config.yaml
encoder_arch: "swin"
model: "image VQ-VAE"
dataset: "simulated telescope pictures of galaxies"
train_examples: 195000
image_size: 64
crop_scale_min: 0.8
horizontal_flip: false
translate: 0.12
bottleneck: "vq"
downsampling_factor: 8
encoder_norm: "layernorm"
encoder_norm_position: "pre"
encoder_activation: "star_relu"
encoder_mlp_ratio: 3
encoder_head_dim: 16
encoder_fused_qkv: false
encoder_bias: "all"
encoder_qk_norm: false
encoder_parallel_block: false
encoder_inner_norm: false
encoder_moe: "soft"
encoder_num_experts: 16
encoder_moe_every: 2
encoder_expert_mlp_ratio: 0.5
encoder_slots_per_expert: 2
encoder_shared_expert: false
encoder_patch_size: [4, 4]
encoder_conv_stem: false
encoder_depths: [8, 8]
encoder_widths: [96, 192]
loss: "mse"
latent_channels: 8
decoder_norm: "groupnorm"
decoder_activation: "elu"
decoder_weight_standardization: true
decoder_padding_mode: "reflect"
decoder_widths: [48, 48, 96, 192]
decoder_blocks_per_level: 2
decoder_block: "basic"
decoder_attention: false
decoder_upsampling: "pixel_shuffle"
codebook_size: 1024
residual_init: "zero_last"
optimizer: "soap"
beta2: 0.999
lr: 0.0034
beta1: 0.95
shampoo_beta: 0.999
eps: 1e-08
precondition_frequency: 32
max_precond_dim: 512
one_sided: true
adamw_lr_other_params: 0.00081
grad_clip: 3.0
magnitude_pruning: 0.7
steps: 3400
batch_size: 64
epochs: 1.1
lr_schedule: "cosine"
final_lr_fraction: 0.1
warmup_steps: 340
weight_decay: 0.2
adamw_weight_decay_other_params: 0.05
Rows from block 1 of the decoder of a small image VQ-VAE, named by matrix and row number. Rows with one number belong to one channel. Each number is 200 + 20 x the weight over its row's rms, rounded and kept within 0 to 999. All counts start at 0.
After each channel's rows are labels from the 100 images, of 14976, where the channel reaches its highest value: "top examples" is what is common among them. Only what is clearly more common there than usual is listed. The data: simulated telescope pictures of galaxies.
# convs0: first 3x3 conv (decoder.mid.1.convs.0.weight, 192x192x3x3, standardized in use, each kernel summed), inputs 0-191
# convs1: second 3x3 conv (decoder.mid.1.convs.1.weight, 192x192x3x3, standardized in use, transposed, each kernel summed), outputs 0-191

convs0.126,216,233,185,192,185,194,186,207,174,183,175,201,203,188,192,210,199,215,162,210,200,217,203,235,215,219,185,237,185,188,183,199,183,192,220,184,127,213,187,134,179,215,212,124,174,176,184,227,203,173,224,210,213,201,199,180,215,226,184,227,215,214,220,192,185,194,242,178,201,203,231,231,182,210,174,197,187,189,224,201,207,187,189,210,220,212,195,197,186,244,204,201,200,244,171,210,221,201,185,215,214,222,220,201,190,212,194,164,210,184,209,200,179,204,197,217,205,213,189,199,230,201,212,186,224,200,229,224,163,216,208,190,203,216,201,189,203,214,183,216,188,213,182,197,209,206,185,184,203,218,184,193,200,173,210,185,215,206,220,220,196,193,200,219,189,198,214,210,180,173,234,226,226,228,189,202,142,202,178,184,189,164,172,219,187,207,214,187,220,183,199,166
convs1.126,199,198,224,222,214,189,172,188,216,212,205,217,219,196,206,221,199,172,196,186,161,206,214,169,204,195,188,264,215,174,198,196,180,151,199,204,213,195,217,239,184,189,197,192,198,200,199,201,199,165,208,217,197,180,178,180,171,204,200,214,212,226,213,203,202,184,198,207,177,173,188,216,198,185,191,194,179,197,205,195,254,151,184,194,237,165,205,191,186,226,193,190,204,236,190,219,202,209,213,189,228,193,158,185,235,189,218,215,192,215,221,207,178,213,177,223,216,205,236,239,203,192,210,221,195,200,175,212,185,222,176,200,196,229,238,176,192,208,172,199,189,187,200,233,198,215,178,234,190,249,190,167,200,200,210,165,171,200,212,193,196,213,197,210,185,226,189,217,243,225,175,196,184,184,197,199,201,209,202,224,217,135,236,192,205,194,225,225,188,214,186,203
top examples: round elliptical

convs0.74,214,221,191,212,178,207,207,208,211,203,221,166,169,187,181,214,229,204,192,200,200,226,172,179,191,217,188,192,187,223,187,177,167,178,228,194,164,164,212,243,201,200,227,154,200,223,197,191,231,211,187,210,148,198,189,239,224,221,200,171,200,217,259,166,169,183,200,187,188,177,179,193,191,200,225,213,200,207,214,200,188,185,181,198,210,225,202,218,193,198,208,196,192,234,213,228,235,214,207,175,212,207,170,202,202,196,198,214,165,216,200,211,187,208,214,214,196,165,189,200,182,213,197,195,228,202,212,235,191,231,211,226,208,246,233,215,199,230,199,208,161,204,182,219,198,212,185,172,214,188,189,189,177,211,204,197,136,206,182,228,177,192,188,155,205,192,173,206,214,206,178,226,210,208,201,216,168,204,220,194,226,191,175,206,206,190,177,194,201,171,173,185
convs1.74,179,228,236,186,171,198,196,199,223,197,214,200,213,203,188,197,180,202,218,200,194,183,201,178,233,187,211,220,196,219,235,201,187,199,241,209,196,198,200,181,209,178,205,147,188,200,212,203,200,183,210,161,200,229,190,222,172,222,189,209,220,217,208,212,176,196,227,199,214,156,198,214,180,177,210,187,188,200,148,185,219,190,199,209,195,204,241,215,179,210,208,187,200,191,202,228,190,161,207,220,221,201,191,169,229,224,207,185,195,237,185,182,219,213,168,247,182,206,220,219,168,200,175,217,204,210,184,212,184,221,200,189,201,210,217,200,216,196,205,174,152,189,167,219,204,228,197,244,221,196,161,176,195,200,198,212,200,167,193,205,193,183,174,193,199,210,166,225,214,255,197,198,186,199,210,181,174,206,189,231,184,169,168,257,212,209,199,181,213,226,223,186
top examples: round elliptical

convs0.130,194,161,176,193,183,148,211,196,204,225,185,176,252,184,248,264,187,226,193,199,200,185,253,198,213,200,202,204,199,188,189,218,219,209,209,213,177,198,237,208,217,201,229,217,185,244,197,212,187,208,213,214,187,224,199,185,193,176,194,247,212,172,180,172,170,224,188,185,182,187,215,183,208,218,153,171,194,192,197,191,211,189,214,214,210,187,174,200,190,178,174,209,170,200,198,202,212,210,222,187,164,178,195,200,187,199,236,219,197,201,215,177,219,225,183,200,186,207,230,201,205,206,205,135,196,199,197,200,183,234,204,200,195,185,185,202,212,203,195,205,219,185,208,180,193,197,216,200,169,186,213,203,224,186,221,206,214,219,184,214,192,205,238,180,200,211,187,218,200,190,176,186,178,206,216,206,188,225,182,201,171,212,179,170,197,156,193,152,167,205,195,189
convs1.130,205,199,203,183,153,211,239,183,196,162,206,199,204,218,200,220,162,188,212,209,215,217,188,178,185,209,241,168,208,192,188,198,194,211,208,173,184,213,211,204,200,225,184,220,197,179,207,208,182,180,170,205,175,205,220,213,183,189,193,188,213,195,203,192,198,190,222,218,200,153,227,191,214,178,174,220,202,212,200,200,205,171,236,215,218,216,198,187,211,183,203,193,206,211,172,226,222,189,192,194,240,161,130,223,193,204,199,211,194,236,187,219,190,163,191,205,202,206,206,205,208,200,209,242,199,200,202,169,204,196,193,139,219,246,178,213,202,128,206,200,213,161,238,175,211,182,202,203,206,218,192,222,209,187,179,209,179,169,184,207,190,206,162,185,185,194,214,184,224,215,221,225,210,196,232,177,209,166,188,192,197,219,225,193,207,224,189,190,183,226,212,199
top examples: edge-on disc

convs0.31,237,200,184,270,178,230,200,202,145,203,223,246,225,200,204,187,161,182,200,188,203,183,196,200,181,195,216,161,224,169,231,167,188,200,209,200,219,222,143,215,206,200,239,220,178,191,200,191,188,181,183,201,189,207,189,213,213,220,197,222,185,177,207,215,183,195,242,217,200,174,203,188,185,193,205,208,222,220,218,205,206,189,169,215,237,246,234,211,214,199,254,174,227,207,216,180,189,180,181,183,196,216,234,253,200,232,200,228,191,211,191,209,192,186,213,233,217,200,193,226,220,205,200,212,182,202,200,217,213,200,175,200,175,204,200,199,194,191,195,200,177,200,187,208,213,237,200,205,187,180,185,200,210,178,189,192,229,196,182,199,186,193,221,200,200,200,217,194,200,193,188,195,234,198,200,200,228,210,222,221,224,207,175,196,212,218,180,209,210,184,180,251
convs1.31,205,175,232,202,169,197,190,189,195,213,205,191,195,263,223,201,203,188,213,193,196,198,217,187,201,184,153,244,193,172,211,206,187,166,199,193,178,210,227,194,179,176,174,209,191,229,199,214,162,184,163,228,227,185,181,192,229,218,197,213,201,207,196,168,215,224,195,241,167,167,185,248,194,207,215,178,212,171,192,199,197,166,191,188,228,193,181,181,206,214,170,214,206,220,209,232,208,214,202,184,219,209,202,207,186,180,204,186,219,177,204,197,215,186,211,195,216,175,212,209,139,212,169,194,167,183,219,211,195,165,191,203,188,180,206,224,213,209,175,178,200,225,197,209,180,213,212,225,185,212,191,199,184,230,216,189,205,162,203,190,176,176,181,250,206,221,218,192,234,170,204,195,205,161,210,182,189,226,190,223,188,191,196,214,159,202,209,175,179,226,206,192
top examples: round elliptical

convs0.83,177,196,221,207,219,170,224,203,171,206,230,188,232,195,201,181,172,208,208,190,214,216,212,193,214,200,200,220,208,210,182,200,185,189,200,231,176,167,188,208,174,205,222,196,191,185,198,251,199,212,200,227,195,206,208,179,198,176,197,205,194,190,198,193,218,185,226,210,226,195,200,214,249,211,170,156,194,210,189,216,203,210,204,191,188,202,197,215,235,230,169,220,179,212,170,218,177,197,218,248,202,221,160,200,190,178,218,214,218,201,208,220,202,200,209,181,189,181,202,189,175,165,233,201,234,199,172,180,137,219,223,198,192,207,202,196,196,206,216,181,187,186,192,204,198,194,174,170,180,230,257,203,210,196,203,234,212,199,232,209,178,161,211,188,193,219,200,224,206,192,226,169,198,189,186,160,187,186,183,187,131,210,192,214,219,164,188,207,228,199,200,185
convs1.83,199,210,213,188,198,244,203,200,193,204,200,198,200,221,172,229,225,197,217,207,189,208,179,204,200,192,216,196,218,193,218,209,240,207,196,183,227,213,220,216,200,232,177,174,205,191,231,216,218,206,194,124,189,200,201,199,211,196,269,200,203,165,165,201,214,189,200,200,198,195,219,189,181,200,207,194,172,196,241,211,226,218,215,212,225,213,214,233,169,236,170,203,206,220,186,199,207,191,206,182,210,186,187,208,216,223,204,202,200,187,213,187,182,186,174,232,194,234,197,184,218,211,150,211,188,199,202,181,206,200,206,174,223,199,221,184,200,176,203,214,173,195,219,217,200,198,204,202,191,254,196,208,203,197,200,196,249,197,195,210,200,219,215,176,200,187,217,211,183,224,163,223,185,169,192,200,173,200,226,210,213,188,224,115,204,195,200,200,217,163,212,227
top examples: edge-on disc

convs0.51,176,222,191,181,198,196,182,200,226,200,180,183,181,203,203,222,232,258,195,202,204,200,181,191,200,215,205,214,173,189,224,197,177,219,214,196,200,218,219,224,211,161,181,195,234,230,201,173,211,201,197,200,271,173,186,200,204,173,191,206,207,204,233,198,191,200,186,162,216,229,175,199,212,146,213,186,153,200,170,200,194,210,187,210,129,187,186,198,205,199,172,187,217,176,183,198,228,200,232,192,206,188,184,186,215,199,209,210,197,180,211,183,209,196,220,187,159,227,179,194,158,227,176,171,200,180,218,194,180,194,202,206,216,200,199,174,198,218,184,181,195,226,187,201,204,215,195,213,191,200,205,181,225,197,236,183,194,201,203,212,170,200,212,195,180,189,208,192,204,200,220,188,197,212,177,259,204,193,194,212,226,167,199,206,206,216,204,200,246,255,216,210
convs1.51,180,222,174,163,229,177,176,206,209,222,172,209,194,225,207,185,206,238,227,203,212,226,228,224,185,217,258,178,215,185,181,198,174,234,187,203,224,178,235,194,231,231,237,216,227,180,191,184,204,225,241,229,193,207,180,209,216,225,197,195,198,184,220,188,204,220,220,191,179,234,243,201,196,186,203,186,198,199,223,188,183,217,216,193,155,212,192,217,176,179,235,247,183,177,189,198,222,216,214,230,187,229,230,192,202,213,191,231,224,198,220,194,221,227,212,189,193,211,198,204,211,189,203,171,201,185,200,204,201,222,224,174,222,204,187,217,189,198,209,190,166,223,190,189,176,213,209,224,201,207,200,200,193,185,193,175,158,245,218,160,206,231,215,177,205,197,197,203,190,218,180,221,207,223,170,198,197,208,186,221,197,182,192,209,206,181,172,183,220,227,190,176
top examples: edge-on disc; flattened elliptical

convs0.180,206,219,201,186,209,188,231,196,209,196,195,200,167,170,189,208,203,215,192,220,204,191,187,216,199,190,173,227,172,207,196,223,177,210,185,194,177,156,215,164,235,171,198,181,196,222,201,215,220,252,197,205,233,189,236,191,181,200,187,199,194,226,203,200,207,185,178,199,213,194,224,190,216,225,188,187,182,220,187,200,198,194,233,213,223,215,227,233,194,205,182,184,167,205,150,208,222,191,207,179,192,143,193,189,233,194,139,215,177,224,210,178,187,207,187,183,191,215,228,186,167,211,200,221,215,187,196,216,189,218,214,226,226,211,187,225,200,209,183,172,219,205,189,210,225,220,193,190,175,203,176,168,200,178,218,201,186,213,224,193,208,194,190,178,201,191,180,226,184,197,176,174,214,179,164,198,165,176,213,200,177,177,201,160,202,167,186,222,198,199,224,136
convs1.180,213,212,215,223,205,202,202,177,190,199,215,187,209,197,161,190,178,179,224,199,208,199,220,243,175,204,218,173,217,186,196,257,241,234,200,230,201,199,160,226,203,193,220,224,181,206,183,200,212,193,147,200,232,181,222,193,187,203,184,221,166,189,204,229,198,174,232,178,180,188,200,209,182,234,189,200,197,218,216,248,175,233,190,225,187,230,198,208,209,226,236,198,204,225,232,175,216,211,185,196,166,215,194,186,182,200,217,214,208,221,186,196,192,216,172,192,207,206,211,231,209,193,195,191,185,200,202,184,191,178,218,209,194,191,227,186,214,215,195,199,229,219,171,221,236,240,203,173,223,176,199,228,210,212,195,190,225,224,220,161,214,189,224,186,182,205,188,196,212,210,243,181,193,203,210,223,187,200,220,138,182,223,191,184,222,204,187,214,222,180,193,197
top examples: edge-on disc